A small multi-label image tagger, trained from scratch: arch gmlp, patch size [8, 8].
Rows from block 7 of a small multi-label image tagger, named by matrix and row number. Rows with one number belong to one neuron. Each number is 128 + 24 x the weight over its row's rms, rounded and kept within 0 to 255. All counts start at 0. Numbers have three digits each.
After each neuron's rows are labels from the 100 images, of 14848, where the neuron reaches its largest size: "strongest on" is what is common among them. Only what is clearly more common there than usual is listed. The data: abstract colour fields from 500 small random pattern networks. In brackets: how many of the 100.
# u: gMLP up (value half) (model.blocks.7.mixer.u.weight, 768x384), inputs 55-109
# v: gMLP up (gate half) (model.blocks.7.mixer.v.weight, 768x384), inputs 55-109
# out: gMLP down (model.blocks.7.mixer.out.weight, 384x768, transposed), outputs 55-109

u.434:168145146160162092101119119113177143098105081157130128115130119096095129146140132106168131090100161124080132133129150175113116123148139104129163120094121117132166155
v.434:112138133124137111153136118147097068133132133129115120094105108151136149177099130113075178141125117112171123150139164146118116130104113133120106140123115091161112083
out.434:142123126147110131105179117118111126145110104141133166129095150103143095111152127146131139116148129137162129097132068113094122113149133129149155151116189073091128166
strongest on: bright (63); smooth (34)

u.35:094099139136096169120111152104114130125139145157119114145131133138140125138107108113143113145092123118110100169123155134094142139105116114112116102138166130084159109
v.35:137146127154122109117155101143110128104124119139143162139136122121121114101119088090124114127135137131120121149159127117151092119140119117151104101152133116087133118
out.35:130114162065109092175115159120159156152162117123168148117135126121111125126101165130133104128147152142112100136103102100164143129114132111161077102134120120164110145
strongest on: dark (36); mostly red (34)

u.171:140138112173154149108093084130130094119103112133139111130125105071090118122128170141142152086097155103098126120097127176118145104153116105105150090150161139098147100
v.171:121147113142109092131144163161124125125138121108145154104138118124130118139149128115123141110147104116135165138087085147102123101083116126109141183121146111150106117
out.171:132115152148159118140115105153140125117113165136110152139133096184156175116123121106110144146144106100153146163179111133132128173133099102108104127145121089114119126
strongest on: mostly blue (34); dark (27)

u.585:124167150110164111136132155138155167126115124135087143133147118103122139137107158133142161078157132103069115107113102133086114171142138106121138146123167157160146106
v.585:114093096117108089179134130150090119133124101110162151126099135121093127186107115135145136134145132127129131126128124156102149108089100090147110147122110153141119129
out.585:145097080142112115170134132126119108117123137132164097163108179160105109082118183109117123124142139136163134124100149124134138156108107102125148139076111177107119145
strongest on: dark (64)

u.190:125080087162137127170132137091167142131137115105091104110109172144135113154102156089182074135136107112094159091119111176122151119113123109149146136088157146125138119
v.190:144118145133122170147174063129107128160123135141145117092163111129122105114126142118098156120155138102065121128154146128151094142129137148187141115106209100105131143
out.190:124127131128131151121094129183138085086088188097135135145153093135103116135112162090126087144101107127143170083147171096097125039106135081110131138138105085118138119
strongest on: dark (30)

u.142:137144140138159140148120107106134142129101073174133088141149163103088103153134130109142124104136127110086119167124100099123109194135140110112171139089138124124119124
v.142:098132121103136075165108135129154117133122124090125139104119146144144150182145143120139126115116122127159127129133174144078133094102145126137141151090110109142120095
out.142:135145112126105102138156070094126133135128085178118192160137113115144120137147135145091112104169106095130130111082146178097152123136141160159147162087187081203108131
strongest on: mostly green (94)

u.113:125156160105121106124107137126126189140105115123131088136106128102097110137134161142152121112133097145150141122101122137098146097135138109138154144119148156144124173
v.113:146167103149140154166167138183127083117125136108131176149114114156117114138144105077127129151132096076136154128153169161100094132133129120090121153151094125125138095
out.113:118127157086150119112132090179121127124114159126097143098104115149165147121182079149098164146153125129152105152148095136145051144118116165129152084128121150109118118
strongest on: mostly green (37)

u.602:121137109096163143162125122146115126128119155113135122108127110102096097122091171105147150071129160121125128105126057156100111129119131073132126135127159142166112105
v.602:172138171130138148117135135138143125119106125136138119181113140134154140145133111128108141149119134137134128172136190147161107130081137150161140118113095108157107094
out.602:095152141112150099115135148186110115115083135125116123088109135117116120161130129107190143165107113142151143099157144138135115089132117106113154088131096120085118175
strongest on: dark (34); mostly green (33)

u.513:105139124177124106148132082121175142121122091173091145134146132095127103130141128152201146127105143136099129095127143144129156145135154145136140134100135166191118154
v.513:115123127124154124099122163131104136120085138133115109124115163137139114189134155173143138112183099117126121119173124123154122160102132130096170091117103154099157109
out.513:109107178098117083123148147176123119101092154098140115109104148127115135068134121110128149163167124142130114133130061104159066110144101118116136098118100156112121178
strongest on: smooth (40)

u.139:109108074139133134141100107168118110147116132148082144142151142156125116063119088122125131117091123105130137119122165127108143127115137111117120139121121210150135095
v.139:114121114118153141135128176149160140120097161132118125106091175141118117129144122138125125125123142147164139086156100122116115120114107056113156136111122155113137147
out.139:105166173108130115137120113174128152113092150111130094102102169136123139121121116105170126108136111142157138113150103099153116094116131098138148101102132160074129151
strongest on: mostly green (96); smooth (35); dark (33)

u.635:118139153125127120132136110112130143125084132139117147104129106136126120135119101108131172134144117087154134139152124087144120101154162108133136127087162146080157120
v.635:137130083144124064147117128173142117142161140063140148175129099126116135100102152108121141119138120081132149145100122128079151130084124130118146125115161137118086095
out.635:114094102129116173104172081151124137155115112155148103070128092084135107084127116141186110114146115142101095121152103123126117119146133142150126132159109088088110122
strongest on: fine detail (54)

u.476:131128126133116142109101139150119139075125135109138131110151132152081083139102117110136100117147152143107123083117104126101117126135129092121118128098130134123133109
v.476:119140169174106104093127153105125171118111101136102114107108137142152143186137144160148149094090120153158146123123136130110137132105127157146154127123123099117119117
out.476:120134122082103124095122120116108154168124117112118083099131200101085119123096143135171102142157124160087128138119084106149106140148134140159127114123155196070086131
strongest on: mostly blue (35)

u.67:141108116179105109137172101097135135113113118113111166108129170114169093119115133148139132105078125152128121152118175140192139115143129133147153139096112131110109143
v.67:130154121127131094131082139187148114079140142099114104129124110131139135165168067138130094133118117100164131128137092110117140119108131142112120129141128146141092132
out.67:136125118110112140106102080143086119102127127125110135177148162123114113061139104122170108139113112109178145077140146155075126156109151132119133093128127134094128111
strongest on: mostly blue (45); dark (30)

u.98:121126134128175106170153096111137125176147136130149155114126150118095109104085120134159160082143157126063127111132096122160068161133114106142118146068144144110144122
v.98:113113112132141113111116132142121089105130147140184129115124117147112119154146108114116105120101127057127139084142125098149075140076099138093123133137130094115131110
out.98:108090105118091104167160207084142125156138142093159133146158184132141130167100122135114117118111113132146112116127139101139122102110103149146063134138097132125082127
strongest on: dark (75)

u.80:127137142150121111137142128147121114134134112129164066141136145099067099099152114111096095105080094081091111102094123118116120127125146137114115143134096134178146147
v.80:130121119119131121150106137154128087088143142095124167107134087181128146125115138090090126123131143112150106131125101126094131085113097096120096122122134099103111120
out.80:112110119135139152133122125099151113104149169098142174134162056146115128074114144127120127106146123110146115112135126152121150066111138098135119144141144084163152084
strongest on: bright (26)

u.676:076093144153130135103151099120119136103123118142117163087102151100101098103112133135165126101144130082073157129129120100121130107153123125138162145147165120100147132
v.676:167133154147126114147114169148167124154111134111111123180071127122138146133148157144137149128161107105143110144088126117119177143136115166139152132110173147162100148
out.676:087131123151146108104095110137068151118096104127126078133150144130152150135161101157159103101074144135155109095138149180154158136108147141150135116064115158144127102
strongest on: bright (79); mostly blue (47)

u.510:119159134137185168135157098114131127132061122142060155173119136126114155116131133108109162130125135080112139165154155126157110163142130147116155099094109135137172115
v.510:161099109169123109137136133113150174169136085112157142151110107097089102123089162138124095113129124129088146150118117125093192108139141116139178109160149129143108177
out.510:132114104145118111170107115147126113110149146084142100137135153170132159114160114143137168148155128093141110145139165118164110157116104135118098112128112140092152110
strongest on: bright (50)

u.193:127162086169136134143132105156128123154113093132128096132161143098114134098122144120133148125188128099104097155110134129178144154131141143131146144112157164115126123
v.193:126093085116112099132152131151127093116134146062133143161137103143126145153134120145111146158124112128160141139106094135083111136112128093125124103144083145124121083
out.193:126113105103099108124163102116067157148157132114142149082134177145156135131165139145133106156135111150165130152121137130193124114111132132154113141109110112143086156
strongest on: dark (27)

u.183:144121124141124157170150116132204136155105132111147158183128105142084093125069143115145165118150116143087138125110127139118133112089134109124137084137160129144145127
v.183:116132115147140159113108116102102100068096140141154153126101122116131142151143092106077154137119141145147154125150142084115075140102067094095153102151115093103144130
out.183:154113108134103121133139087154128125142155124112105119118132158135132154094148133150113169094128154123119095159074152082129139150145095152156107134113141089157080120
strongest on: dark (31)

u.170:170159168138153062155129077151134147124115131149147092096133152094111090148151142145161145052125129128127126156095123157125170129129116146137149139140163119132108150
v.170:076112130126129145155163177129117099134144151116136086146134121120159142143141123092096112160172136128169142103130153103138113104101151137113126142107092082152111105
out.170:132121156068113075150159151094155136139155058143140114124119120108114118141127146137092143087091114144130119109118093124131124108131143138140105158127104120139090177
strongest on: smooth (58); bright (51); mostly blue (49)

u.324:147106122129139086186156095092141129145114113129124143113121109111120155097136171086168160108124129123121148147141136142118136111154145102120144131137151132101145142
v.324:103155118110145130086120142185088124078113124156103067114104147093118117133124131106125107148115134140140148092088111128105101109160110123135122133093120119124145104
out.324:110121125059101109186140118139098143141134153090163124122142177124112104127094104126161093136117101136135124106134074106202097120103125124151079087137087146116076113
strongest on: mostly green (55); smooth (53); dark (45)

u.101:148189146157116146137175151105104131134126096114134142145121175062089134133142103159128098107097109122098161102090100154140132151148136153115141148131099112125107128
v.101:120163116138139133105125132134170124084103132082090104058130113157116171099089168162128133103123138090110124189134156084099162112164113120124122099103113139064125066
out.101:147081121150140171147133103113132104122093171143136157162136115149093111116093115073144131120110150164150144104166125140136105063106136105140151125156085127115147120
strongest on: bright (53)

u.209:108173115128134126146143083077140137119103126136162108136109111139152094090095159113114100121115120093100118097161115156131119123160127116140109127128166141095143102
v.209:146140118100133128130152107153093124156146140156141083142150115103119145098148115126157123081104127061101126116109135199143103154116129164140105171162098094182097128
out.209:150123118167150148113141135117160124153135108137155132162127073140117122134105169141151150137167114099138140149136118144113166146101152127101108129144146135133113131
strongest on: fine detail (36)

u.144:162112111156129092103106073139159132127135091166145198145097138121110087119142159104131100100070158122152137127129131119092139138114123129120173122147141182126166152
v.144:101130148106159128187091122133163135119082124113141085131148190126132142114122123116116105130096128110092116105131123087198124128137134083165133126098144146140166115
out.144:115091186093103099140145138114123162170118084137129142130113127119139091116124129168137122132112127171142132120129141168141133131116141171174144091110100137156089176
strongest on: fine detail (66)

u.169:126178130137173129201133147147159171121101125097135144103126103089069171116121127118135113096133114096096115152121105100157115099143121147126138141134146129117118114
v.169:099127131110125137056125126153085161112134094101124133148130108099137101131140078150150146127098165134162159146135082187093179176110112143102121158155111130159110132
out.169:074120181120125080113148101101140142131133098134122099135100179127178121091129139128126139136138141108134104139115091109181139167137133124122131155092122158178087104
strongest on: smooth (68); bright (49); mostly green (36)

u.313:142129098120123114091129077163119112121120147117122131145165162113069109160086146113175144093126136104123136118142128107091135125101122116144142116134125146069128132
v.313:144104153115150096115124149132107140147126130093107154091069119082153123096170137145127158114126136132128148109109126143132127139142151131136165154144156126141086165
out.313:115132088134114159133146096099106131144147109139139102105160125129123131140088111118148137112120129143092089122103146095149159120144135132154086133126142116127108099
strongest on: bright (33); smooth (28)

u.693:152137134136154133149156153136140125158139104127096140144146143094121104126102156109132141111129094138112144121104125156102111140190157109084162145123175089084127112
v.693:107146125132154093099130124178149142097114129111115148097136131138147137124124113188155127098140174125121107141125121110143139154149132123103141120082142119169137099
out.693:136159120187171132129126129123177078093106151095152136167119093126113138141107123085129137125135113089112176137148113126098113120111156103097164151128152153101151080
strongest on: fine detail (79)

u.745:159085078151087132163149090134103128136133097161147115195127137112127087168096121118111122109106135128111124124113177145142144120116139123117108151106111097170125107
v.745:124164142114133157165144126145127112126121146143118119129164098137092112120122084140089137126066092101138149104121182081123108167104129124144144100124143153089129126
out.745:165127136114103124113130081089106139122167122119115143082186107107155109099151153149158100088142131128129122111094130122145154114147131167152108121129133108167125101
strongest on: smooth (60); bright (41)

u.216:137143121156119135148096099128145158115114083137121116128137121109063112128140149135174154108103177117090149121129192103118156117110174124152171098135149132126110139
v.216:096156132149144098078106159123104110115146145108124133131153150143141156174149133148126144122137126103116105135138078163153108103117090118071126131127103182181147113
out.216:115128144086152124119145138148164084106104155097161112100115129133152144090125146103120151131143121139111107174178086097148070100139096101100132152149119095091128104
strongest on: smooth (62); mostly green (38); bright (30)

u.441:131146171109158112133154123104184168134108094103094144129127092089148114109116134127149140111111126126117157143089100130166130144131144137124158124061154111156080134
v.441:127119098104151088117152149109127096076145131103125131153121138146114146161143120122113173159161138129182135159108127151113131141126103118114118144116123114101126090
out.441:141156138148137162134136179145129148111126113133129101141121128122163142160151106096153121134115099120134148122162118111186107144143136117102131132125068101085103098
strongest on: mostly green (34)

u.319:153110127173130122164118127096161110104128116086114092158159123087097127129053145080079133096106113105119122107107092084097140111111129115127140092121170120103117092
v.319:114167155080140151132132153127118108099107149073113130152103125136146160122155117135074183109140131096115164106108048126121100152129135108119143090102088102114131138
out.319:143093169141137116145108114103125156172121159185124097157134167126170094112098160100124142128153149149125122117102116139121153148111136142170147117152142168157116177
strongest on: fine detail (46)

u.416:087190140118146119099161091140111163111114086167108134116111130071158070142116134083166113091151136106096131139107117106131128161136125103125150145123113114141150095
v.416:122111107152135153125111157126130107106153136055111127146136105168099153079126094121103144115104123096129148128096110129120133175076105087093102146138072158113150100
out.416:128164155090132110157087143157119118101085160129109135110122147162100110109143156157098176155154136146183110121127101101086126122115117095133151085110178130078169163
strongest on: fine detail (68)

u.637:167088096118130140138132082139134125121119107118146123132119114154102105122100206120111177129137164129128132101104131104107113137138117098114147106111173109143110129
v.637:083123146137137138110131106116109138124131133104111087089116101117141135152122113181127125130111118140151131116175147121151136121155153109140119112093117110090127140
out.637:119112104121131140083154190114127129137129094128120115107100192106144141145154135183163101133108117135139141150144158167095122126143126146123129170113121156094147125
strongest on: mostly green (33)

u.225:139167155136146140121133147119162154139125103102090141129127088119146133198143134108142153081118088120126138145139102151144135139152144097120166159113128135122117148
v.225:129126129106149073184098145129102119130118141086134098086092109142109159145140160135123134132135120117149126132132119102112115111106118119122123141113146112141107099
out.225:125173100140132158122133115127115118136112094110129111139113134081129117075125154117119135098113169127091147088140135106137120134179124134117134172100123109099135107
strongest on: fine detail (39)

u.700:151136131159173132082129141135138123145100077132140125192123140116140116136122137125103080083090162087129144123143083216096138176138138101120168134156107128145140093
v.700:114128099121091132170124105156167138128152133117147159163131078140148124169107137123134154125123128074099156109109184145119159121113140098084098143138101111175163095
out.700:170134156136166113126117136112178118123135159155134099124097129160117136129075171122088155112136144157107124142079096106132148096124124100137146140091194131129097103
strongest on: fine detail (77)

u.379:158183133136133155096155143124129128149111116101120157087166119099105122133119127135143073089128105088114134092111116108113162152168136133149136135127129123103145127
v.379:094161143113168078149086128110144136112131157092122092115130162138119166190109154134124171102135132131155143135149104110140114110091130114118106153127102052159129085
out.379:153115079141136162125142118106143095132104117138130102157124155131119141109134103110113146122089128114084105137123110103122097124150120152153142187133136147086132100
strongest on: smooth (47)

u.235:133121189144172110120145142145167168113142104144101121114113116123127120168106170109133138072137140128114130136150122117114169120155136120131179143115122114136132151
v.235:130113096131102096142116132130098129142150146056139156129128114145164152159134104123133139140127113146138126125145109162100117126136130145116092179131127112159133112
out.235:092156138115149170097110156107121104098106131111105148107103124123150175137147123128114107139094152123128148107138147146143114137151129089126105150091124103095152095
strongest on: bright (41); mostly blue (31)

u.439:121097135170149091109119110128170168131101085139129114136112151102102130145100132138112129092104158144131138125084107096110157129161133109152181152082111155127108112
v.439:114161133110116103084131121169124120135130153104113134129160150118137102112150098112101095153153095114128118125110125079110154107127149152125152101150169161121136109
out.439:086149118098140115107139151112146125115133123126105110105107145155162159164165106126147130161125099091147112139169118141170112157156141118113120127093144129117106126
strongest on: smooth (62)

u.388:134146129147170105120118068130130137089122130120122161135130112130091122140112140096134144106113155127155130102116119123135094097158127102104136135119129107140105128
v.388:095124127118113124106129127146150124152122139129106126160113118096121128115109136150176120105132121117128108126094113142090190149126143127156130127175186136144120156
out.388:132153141160160167113102130144117103131075125111100137175134128141125103124139150118111149127124107125136163116152134168051154144128164129095163133123127124103149115
strongest on: dark (71); mostly green (41); smooth (33)

u.622:148120109181120149115129107146139163148147095101115121132166166092099103144105119142183083110103137127090145091127158153089172120125173118127149152137124137129099144
v.622:122128159115135112075114136137127098088154135137135122120107141174152154149152153130126150131142133114129099132188119147125135114098090115095113153164095156118136106
out.622:142143152105148088129165140131144116140130097127140166124100135126158164110163140133133150163141093095136104183135096144137093167164126127105123123142150122125113127
strongest on: mostly blue (40)

u.452:172102114143128126182119095130162111132136135145131107114156116129069116142082176102148151102150165162112131140086154138150121145135136123135164128091182132094149131
v.452:093138121121139132127109119151096129108125130168147160153128120113141117173107075121113074106126143131159138136127042215118144138106133130124129162193140129132105134
out.452:095077131100089105137136176108125141128131100107121101103134142134155104122133128154172110135101093122170121115111121163088176134111148095106100124143146159122098156
strongest on: smooth (79); mostly red (57)

u.174:166155165119142126114144138102136115129126122152099113107171121132125094148116127100108143090116137107153149087150083136108119109160137125120115173110147104138116132
v.174:157109122129132053184116071117176108131146148095130125106143133156150141103115179125118160106128153093123141142085113131136130101094099129116139130099147176161124128
out.174:115095117090088104145160101126114129147127090155168156097153103092166114081109178143123101118135111178118126118092124128071160099125144129134128114151171112132086163
strongest on: fine detail (47)

u.300:132161118108139082180116138153115142114121110112112160123121088099112115121108126141140132108137141120131123132149118109151118117134111099141148112121128090170124113
v.300:129146147104106059095131144160143161138130122134133173108140096134170150129157114140148124137134131123179130128131154142082162115127138147102133154145160152190107146
out.300:125122107141101110117154154106137094124136117147133135126136169123092134133120160108127115112115127121121111087089118154091117119148132138117115115106148180125118133
strongest on: smooth (52); bright (34); mostly red (29)

u.237:145161135133142128108138186104141109105152091098136103136120113096052122114107145112099148118149115124107127123111100124140114145145149113110116116168133161103146091
v.237:113186122078105121167152150146119121151144133123128117152129119138175164200111086124087080122164121116150115142151102139110152140135141178153137125108088121138146145
out.237:155123132156134115184094165137157119134164147140159112165160099138115118117102158095117127151119150099118113117123169117093138139103111125129106149169108149131149125
strongest on: smooth (28)

u.493:144115099138138110109153095145149118109137139122137119109177155127112149131146095105151098124110107121097169091162131055173112135110114154093128156117130119133097132
v.493:121149160138143145106116122148146137117109117137121154144095152119134103137114149141149136100092160138110111094148102137157125116177121094140152141113102140150105126
out.493:136109141136100101133203160098152166157127097128189153131126120061167084104131124117156118103135088132109162129112127118125117124131156158122160133152133149143091151
strongest on: fine detail (38)

u.308:116082123118097152136143171149125154138161140114094133129123111130105086132103111124138140123107119136116146101136151131098134127127145099146133133113096107097153109
v.308:179135163104118154121121117124153149135145094139135106110115122138129115132087139129082161136121128161136117163139122126151115094164141147151145122118103150100116130
out.308:123162185048122115127093141103134137139162119119134156135159102099123131138129163124101138111104126137097151129114129140096128108127150124132107149161124153174130137
strongest on: smooth (49); mostly blue (33)

u.705:129115118153169103118103082121178120143098115164112105125112139112139119151103180110129088090146151108081129138085148113153175154123128124123161107106136180114159121
v.705:126097077098131135166131164153102130148094130147105125123116155108119107147128060119131116135093156163133119112097107117176130109128112141135119135167129162158146115
out.705:089154152080094084128122104120091179155150130123132112093145142130168147109139085180137099142138133129102088137126094125188160131128132163150112113087163135166108131
strongest on: smooth (38)

u.566:126144160142130118126133097143111143149118108115119130145137116119165125138110103107122164123097127146100128128106163181118133172149118107124149157079150163140139153
v.566:141109091134159133126132107149158121115072123125122142127138091118107135161159107139154094133087127131129152095133162112104119144137121128138173151101162175119164105
out.566:144099118133121103174136140137138112132133122100183067127119146108095122099112134107179097119135144133131104144139119103183133097107094143136104165103090125123107123
strongest on: mostly green (48)

u.363:119147153122127118152169142145112124159126073075130120180134170090095109116140133137171132085130100116101145135062119108117118146135159136105143146158129114139090135
v.363:139138140115192139171163117132158099126119157131106129123106089134126152121118144076144120117129115105115117112145126156120099058122115131135149108121147086113145139
out.363:097140120113138170114139111166157129074123169099122165098129095142100132120125117097108126169186093125099161173149065126129105074115177126102163115122134133138148103
strongest on: bright (34)

u.457:109120149151144148102139138127158133119103125108080142153103105124089125154110173100128102107102147108112150135162143148120127114125112102128158156105093111149153100
v.457:183085107144115076136141122144114102170178127088127137158123171135107120153114139153128141078146143132118114100064134130164147152113098115130146161158095155191093118
out.457:133137139106120104139080142133159144142144127172114110171146068130090124114123132119104119130126146139132146138088136146099112142091148153123126110154144155176133137
strongest on: fine detail (43); dark (39)

u.393:134101106148139133127130066122146127159118068124123071118090140129128123047113134123148154123150143107081119139112172152123152125133134117160133162109138137111162108
v.393:104144142120156111142104160135158172120071176156068133118115104129128150173132083128146100151199111147158130136102130074083129097118112136144165134103134116158161110
out.393:091138096120124125129095111117097125093118127141122117126125180147131146121153102156155114123124160126154104123129150133122140146120123116143135113062112171096154107
strongest on: bright (40); smooth (36)

u.486:162136109160140136165128128122146110130099104136084147160135148121141119114096138133105130112100147117120143139134139095146163114093125117144162130107120139130148104
v.486:159148092121141091137152148115108128169133144064118152151114074127136140132154122116128127127116104095160164157123094140098117125107127120085091148113088126170111111
out.486:125092136118134105151131091125119117112118132114113114087152130141105106115149127124082164094127127122129120124167125098174131107152107113149097151094130162094143115
strongest on: fine detail (47)

u.442:120121134130125153118162131123172143170087080098126110130107144095152146132142118154128116120157112099123125157145107129153144158160172144129123094080105117132175134
v.442:134110098114119115133149079155124115128136106147149127168118153082122113103120109100130128091113157106103128118107142124125096136126091150125128126161134117160121133
out.442:121135143129090053118125107082116137136153085101139122158138085117118120121133122165138129111141125111140123096099134149119155144120153137111120141087139131165129125
strongest on: bright (58)

u.550:128174136164153148160152091090124146134071085154106076109111098091103123162153155136157186106148163147101165163133151151180088153155137165116172136105115137146137167
v.550:130153104089118102156108103159134146149170148151115135105182108127064116098128140120153108132112134077105138085116125127107119157091116145156114124164166151134142130
out.550:110096115125085098150158175098116156161119103096165091127129177081100089158103130106192101118134138140134114092110133145185147111119139121144111138122135151136097137
strongest on: smooth (55)

u.485:152183103133135128142106079113123127122104129147110144136172125130106128134105154125105121127116144133092098116156120134135104139186138152153137098109172130105144140
v.485:151132107118133051126120141166121097142149134091157099097123191138168135137152134137118134116158109092144138102122085116163129125121115130106078129153114114146131138
out.485:117046134126112098150135196079162123146126154136134141148117139152131119105115106134167121102106127123162106099107122138101146132101092121164121149154132144122114135
strongest on: mostly blue (35)

u.494:121119151168128117144163089143157141114126092146107163137131133105091109166105137089117167125109142109158150145143126149123109160134142111134155113123156114099149083
v.494:104111126087123090144096123097103097091127140118135129123141104158159144158145084124064176160169164141155135121155166111082116135156155098130111138117107087170112084
out.494:144129146150188125089125130122121136155118112113131122101090138127129145184136183107186104130129149101113135135153171146159164163127112118121129173125096108152113128
strongest on: mostly green (65)

u.610:154137137121165126101139107123161140125157102127119115113133117093106120107091165142149120107175112125081158117144118109168128113168131088113145122129164158088131081
v.610:133138144095142115090107171133140119118127146107152062063098147109148166152122141122142158127158146170146137129161108173148115109135143119141126185108115091138113112
out.610:150126104160138130123134081163120127122131114130131140110118172137112143094137123114190102131128116099150121132127106121175121113117101138130129139102091168112119110
strongest on: mostly green (91); smooth (27)

u.511:134130093182138097082155107170168129115116129129108124137132184094123139116130072071107119103085127066119127089089165112185167149131120127119158146141131132180121132
v.511:144145124142136177166148134161143138147141096139101099106149076172127140200111100134103153140155109112163130145162146093128167116132141128173110107111103120127121134
out.511:127129120126088125142179130164123144139119127128146118112125123106155112126111166091158134181175114152139102151142089071159132104157135132152143135117140090109092174
strongest on: fine detail (70)

u.587:150148135139158111118122069185111102128124165091121079137141131131083139182142111105126138093175084112103106114112130116142113112137119131143139134089081104164155125
v.587:152188122091124133147096150123114134111131111127125128143137127141118121102133129168118115148114144136122138070115116168097132106165156105152110140131152116157126161
out.587:077137139088110141077119136107143132117119163146091164074144114118118148144147115145167102112132127144135094136125109121099136125118109143152124107110145120103124135
strongest on: fine detail (38)

u.720:174132158093131119120119108150089149118122131137115134080108137074153132114148112136109176104154169132129107123104112089152125132175115133150156125079153102111152107
v.720:132098161098105126146139142121140157137153103146128102150160098104111120134108143127109174110118122134131095137121151117110127103120132110174104130169124105162076114
out.720:102140131146140104171087142170101116113117129126128112141134170138152138207154087122102127140063142148146132111168145106168140121137102107104120096139126126159121150
strongest on: smooth (35); mostly red (33)

u.85:134084153129121081139079129176179117139152103127108130117139118137134110143088140111125122130165176155117097180035079144104097132117116084121143134139140165152131150
v.85:124166130082172117128158083107128134131084082167109171160142151107189123104145177126133139109125121108140118131110138130159083142136131121128161122121179127116117145
out.85:132147150109127129128149122104102100111079092126122136136127144081103117134139136100180092127162103131178170107129141156087098143119144130113171133124121104100159118
strongest on: dark (60)